From a checkpoint of a small image flow-matching model.
Model: 32-pixel images, norm groupnorm, activation silu, widths [48, 96, 96].
Data: trained on dead-leaves pictures: piles of overlapping shapes, 36250 training examples.
Rows from block 3 of a small image flow-matching model, named by matrix and row number. Rows with one number belong to one channel. Each number is 128 + 32 x the weight over its row's rms, rounded and kept within 0 to 255. All counts start at 0. Numbers have three digits each.
After each channel's rows are labels from the 100 images, of 14848 (inputs lightly noised), where the channel reaches its highest value: "strongest on" is what is common among them. Only what is clearly more common there than usual is listed. The data: dead-leaves pictures: piles of overlapping shapes.
# convs0: first 3x3 conv (model.enc.1.1.convs.0.weight, 96x96x3x3, each kernel summed), inputs 0-95
# convs1: second 3x3 conv (model.enc.1.1.convs.1.weight, 96x96x3x3, transposed, each kernel summed), outputs 0-95

convs0.49:158074140111153074067164076113103150174104147117082141161177105140116107105090175143107122140091142118126150115079094121126136162147086114130101101108092192153176146098148093160114142120101081150113120122109149151107112109145128175035130111139159104098177205189095118157124114053164154138
convs1.49:122114185119115095128152122103147119146121157098161145082101140078073145127161099191176131177129153128160136110147140170098134134138181148152178112166156148151107096096144110107119132153124242107110116132163123115159039167109088172141099108099110148178092168067124137212128147125131139140
strongest on: small pieces

convs0.15:095039107114067120107174141105177071098119142181131138121118162108133120101131000134146122133161168146154152133165154111068225175183152145142173114152126094125103141127084111116135151121106118110115112105115150151130129117109155100108094171127110082142144119110102057132112107127146144135
convs1.15:173154125148115138114115134176114154183153123130137166102144177187132186205104063094079092129174115095124120097092138108110114122133091107119136104131100157141115127102086149131123119106169117130106094099103105134159080127132228099154149148177165122125216116091063137058137114124132090133
strongest on: large pieces; textured; vivid

convs0.20:203040119150212164130093096173116144194112125116168102114112147115166118084122152095091091090092073092060121119129111139192114131121090121153097123109139109141120130145162124125103105091145152069053121109104122129154130139101109120133124123124186137138176120093125038151114111134125120092
convs1.20:147104110101101108112161103158099093118096126103103115139099139159081084213138130122169111139132178159141098092183125137135104112092163149085177131135146149210117144093183149181134201131141121149083101112131124142175144106153071128221138144135167150136114086210125149132156130117110108167
strongest on: large pieces; shaded

convs0.16:140135073077109147063135116153123165117110131109087151115081131084087108192113129160109117126118103113125148160095129135088056154156103127137118136084115196193157147110178152178139143169107098112094138157123149161159103148154138154048107127175163096092138152119108130206135142046138147090
convs1.16:143132131142109120090139104127141131089084129111143103091158120195103154168124146153040142120092106167079104100162082089197162114099110141160146157139126108105111146064131129083095139124113130139123102094146152101138074118205155109139186118110123136163124140114113100205150117221064145164
strongest on: shaded; pastel

convs0.28:110116127164109104142104163128147115090126158138083119142138082136135134106167120127164146124144151110094033146172148149109160134107190159163171135136107148141099155147129116152152141167139123147153155189125161124111094136037106079123071117081086120137084102132128077049139055201123081100
convs1.28:120106078099138124096084139137131122140157094118123175120126166122187164141128155111123094114086079126160160114154126138111140086130140092150162088078126128094130094098095092096102137060128084123080093098123076112091165137107201145221186088157160199176169114162167150123137140093162121149
strongest on: shaded; vivid

convs0.54:070110111053131169090081113122136178151122122101099113152124072164087142116134127116120086158135121118116103103123130161128135151201179068137067040093119119160178136116102057155193166110101140095095125130142100133090136082090128147135089183116111150087112117109125140140143201104145123131
convs1.54:108125153141156096135115132083111068106083173139184145121133137158097149154119080133118166127105127073190156218162138096138134139140157168172188150179163155114152123104139231160184168145115145150198145125117108129160100154176107143092085132125137093162160129111109140135109091135153163104
strongest on: cool

convs0.95:092124056133176140123131163101139164130129096167110103151160121174099158138085112139119142146121091165050103076109097085170154115119089138081091136150030150173128102123148123120156119134141139109118196086168152173143131163152151128117159139136196131126114120071068082092129128128179082094
convs1.95:129096220153129150163155152145110096106078184101118131142192104136125187160154152117153092171122154131122181166124136153125130123136082132164122106113087077147130157086063098102177126117150070095113109148107145067055117153106122054061114138143147143184159134153098124128130126129158156161
strongest on: shaded; vivid

convs0.44:167163116120150169158152140113107160170153162156105166134169181121197160143085167070125154128083107146123101103098090094066102111059097085110127158130144127141102077131167163133115143104136130118096078063178088198098077117125087169107114132164168147135140126085120133148076151168150118093
convs1.44:134155094164095136107096141150111105105127133092159113103096101127075079125156146140093098114107128124122138128196125204172119115123197122173111102107132137106101140118153108134113148129076159141120135181149179126150183121123097249174155132139147109166054112191163143071180129129146133108
strongest on: large pieces; vivid

convs0.4:171139137094196131138130104118109113159159103102195135119195182125189106143048117103038131133122162124071086113137105118085131125110085127152118117114137073118116126155088118197172084129140099099099139135155165117121093113136122104139152134150112180137044114118142203126132138145087111118
convs1.4:154109128131165099146175077083115064107116153091089131119087133118110130147161165155155130159134143156100174084167121142066121113146175114094129136122171088208147134098012136147099081185158175149098129132140146117122104117103137198135150148100109130094088118197077126117155131131126136108
strongest on: large pieces

convs0.21:076136131106063099152134139127113080124143172158135126224141168135123131197146024120150131098160158157168176120130143105177110126136061098106087161094096115164108097074119141149114120100127147106143150128133143153061153116151111120117119121114089124093095148133143116190124117056074155116
convs1.21:134129121170147118107093148132138128084121076094105114060135131087074090105166109083069161087091084097107093152114086114135124090108122086123181156109120126137153100150126146121155208092087163111152101065125148129136115142143120182151144131154118098158195122111157138036121148157160051142
strongest on: dark

convs0.76:154148105142133171143120153093140157158097113154088084104084115136149168051119215158125132142062138130134111090147108127068154170147108140097079140132101188111115138174168115205129108137188119102108155162109138148163092119113126109142130134081141140206124100153202149090134087152159168118
convs1.76:106110142152141095116114136120097081162176101127107081096147064106097123077137167106165143122165116095111093182120103080100079088086120135126158129154153094151087115119120167085128091164119110128126146151150127133152109171159097204034213161119072123089100140159086116107105107106134095079
strongest on: cool

convs0.17:141116159132127148112172130154134155169154088127140077107152126122131140216126067167099148132060124090124138179103050135173107123099096147129149126129139144107151136152157125160144116157161107149092179173143165106127156138126144223130107080112149140121108214104129142212143128059119138124
convs1.17:089093151087109105077095135130058135075096102103106096113095094150099168124183115100204117099106128140159128076152152125149113127095133140136084169123105129177104175167090084094105102117163089142120073109104089111145150099091141184150124115130105094100105106156117112046112165127055076124
strongest on: cool; gear

convs0.74:213130117115091115104113119085136177131102157082115145133086092132196167053102149170098114151121116078110120159156167148142091120139143071095120109154124135143100114165137134117106114130127156059116116147090097121135136134044110147138157188095125062137045102153178169119124094133166122159
convs1.74:102086143117168156070095081113097143149139142095133132109133145117163129187083143109138099184117114170125100098107127130180124180134156115214137132127055167111081091105109101157110141106072102127104122195141143101151111114093167105083116113128137119160192143091099037141094140179089128115
strongest on: ring

convs0.10:119115110116136108144130146159229041123126099143144123068134131198030126104127082142122130133118119118115134116133133113153160126163133147105130113145084127147107147121089101188157141139117138108159168114128104139108133029110143127138133197095136079074141126104159036118125156134140106173
convs1.10:121197128165126160118119121085089121166129183093181124122111118096074163129131144119168109108131111118136149168150128114128132160131144139110101117130149118073255117134173126173048119125153123091142151140162095118123153138132087128140141112164110159074055126113069043129148123135171128133
strongest on: large pieces; vivid

convs0.94:119096153174082112096119168137124109122065128196081141163133129107140129193090101155118085160134148115139134051111132082058106128100104124122112150146093087097091085139119124101127136148128135186097138105114133120096055091128220109121101158077095097149118137122043144121080097154121132109
convs1.94:150118162083102105183105056112135128138135183081165136127154132107144115185141221055178117090156113152120144151150169125176185100133159152069117179130113149151124168114099112115097141130065119077165107120165168184127179133133130108155106128155191141113101125108149125132145172167149139144
strongest on: dark

convs0.83:065159143104138111149119155160153147110134071078127134152114145090248130124121155121144132130127146096113110161150162137092168109145115138118152108153082137061146116121183138142129166130138140101146118135130111147055142029086133095095125174078120084193179103151131141120126172139166158173
convs1.83:140130122102138089099146110170153048097135161021175155167141112082141147116076092128122106078153164131093173096125134105126126126153126135173143077085094065115151128165087112162177076124176132151095131113136121126098143139160071165090117125106109168151042137124124182133137110151141122108
strongest on: vivid

convs0.34:110146150134023110128084130149139119123036142153090100149115148074043153209145092131115147150173127185137116120117104068146119089094059137142084171094159126122078135116148127121158130092147137102157091122165150106155138094163177091152133113161119136118100145107102161124086109118113099131
convs1.34:099145157095127165129142087118097144149196150094122111141110116145148099087091137165093051119059089124134139122132136226124114171141135140172131106159170126107165144104118134112084085144187140151171143107125078130100119156109135135116097115141118106106107103141017115159148123048141111073
strongest on: dark

convs0.37:148110033054165116064061100130132145134152148100124111139138105073109110096151157145136086092094150075109118118146105085122175148139089137169139131056153109169147143124125145137129110179126096088094134140089161141141121160156142159123131107121131114091139199113100135199123118054120196115
convs1.37:106143163140129103132081093111142108120109098141132162080124114111087140111116143133126142152102128117140118117118157141173115100154150141122087138099157122119135197120111133156133127139135255152141137195154142143131156139102145147144172147134154182172128188215126132117173059234103127118
strongest on: small pieces; warm

convs0.19:122155118136140165133107139186138119113157125139124145124110093130133093139128091118101165112107092100107137155094128149024071159152112142134094167072145121117173164195118131133130077161115059151150127135159151146100140165160131139096138114157076117074020182102103129168144117121173156063
convs1.19:101111130141133082089125130095119143070061078114118109101125167114104130167140091119076065050123113126124062105134106086170122070126138109069121124117119153166092123099136140198162142101105163100145126106123166157091145091136134079187115136148126113124141079122121152028150137078139089147
strongest on: ring; frame

convs0.39:084131065120089055137108122037131083112143104106105099099088091110063104067104090105100123123122110108068111128113137113102131159117166138160094161140132126134110170146113131133166121148149115111118076135136100122131123203162136097188153145127135137143119180162152141077163152162118236125
convs1.39:125140107113146176128134132172106136108139213162153097136108150121210131128156079094156136102130117127133132144103136123092128117121120146107142114100125130123130123153106122135092122114121124120139127141147073121118143035077128121103058107111107075060112093075120120009086121052089100079
strongest on: vivid

convs0.87:082147169122106129071106179108134107150108129176059120136129113135139123188113122121135112178134136177150144100142126115093093159123150114158118128146089110104110129186101119135114123132147124159114142079121127082164102151117255153152106134144142102130146114100006091107103120168157105144
convs1.87:123084219141150086148162207173104133077137161107124156126162139114140197071138062139088158125134148148147114147073093117152166141121110138195129127107172120187107109150089110172155156120127129139152152171093115117197145121078126121092170092078110139126118139136140097082151151101170132159
strongest on: dark

convs0.61:116109173118109092081134107080113129161127148154111115123129156145136155075126073091101109129091112132129090090105142085129116154140132151101141112120104138112093157122115119157126168171140205140164174151128180158104097144109161179137114149143130154105125195165160154000152140144119101100
convs1.61:158145206147138154108058165197163179122149078097085101134105140140135116143159125163123140113116145170150110129210083107156086103097074111149153110113167130158136107169136135121207117143097105151106100111131112087147143164126113096071136110138122116145138101125108108213122173204137129172
strongest on: shaded; textured

convs0.18:107172119096016134111141115133110155116149096149000114147129152078113097060132103067161130119151122117156102140124169150118184116157137131167105120150117138035165120135124089124102137134119131106165136131137113130123118125099149072119108119122136125170121133136099189132125109121194160127
convs1.18:134132133122125148113141101149089187135138136125155127108088143152104196201149145138148133127127113092136074106129123156161103100122125106064125149120093246124102085093180130129103153133171089108106090079163121147166065123147199125144139137157135141168169132121105103035133123156149075137
strongest on: large pieces; vivid

convs0.55:185181149182154134122149108162119145112124134134126129188155114100098131096145162100122166133091109100124149106152134105066109123225162132104191131163103075110105130128103005082089174118128132200144116141117177117162133129129121141105147165114165147135104130120108106099167109192151119145
convs1.55:086146078100137106113132143098122128144127069153112167116135182130152101184125159139129170088183160157164140152138117151141121132140140127172077104098139079135097121147105246145161160115110146149146139074075091193114129120103141154195118056122118072138096086133145111078111100123094105092
strongest on: vivid

convs0.36:136162128135124118147120110135113155161129144111110115136099205139178126096119015107139110124118090144137118078127113108123159130118134105117132108122164138146091110174131154096131141117108132089161129077101130056147088163127104075153135151164000155131065118096121130137142119137102145126
convs1.36:044166106199126099128160146154106152186106119112130132115132105122127126085171216100137138140111075122137128130156135128083135135130138164132109104125141077117108145139151155113139114147144163178185148130106166123084142143137152212143147145119024100100042123179139132076166134150142140114
strongest on: large pieces

convs0.6:100147112122156130146107194104137124120112125133157138106157131136135134079141138112107187145052154157139141126134158145102129124127116114097096158125100127087111110170147135138156129137133127144149136196160174141100164106179131132087123145147103132147101120084255122112114137121140117135
convs1.6:136127159159103139111160151161119140132119118134121075156103117113107135170127146154150117105174118120088126169119127077188152116165093111126133114136180136156106125094155086141110115074155171064119155030100148163127028163132149100168170126139169109086132122139236101111104095140139173129
strongest on: ring; gear

convs0.51:157126131130118154136117118173155197127111139105125112121090121093104127133101175171163127122128140142158148112079043118092085105122099120102134053135122080117132106102104047070071175135132126183119121142130207164162126124128130145067134142146144127132139157140094138247135105109128166139
convs1.51:122122100077134143093114116097163128161147140154141119080163121152232107113059111100117105081132117096118137122136139082114142124099135131130119153074096152136133126139126145122113085121138180094086072033143062121109077114106149128165146109136123079101125111135161135079127246127124095148
strongest on: shaded; small pieces; pastel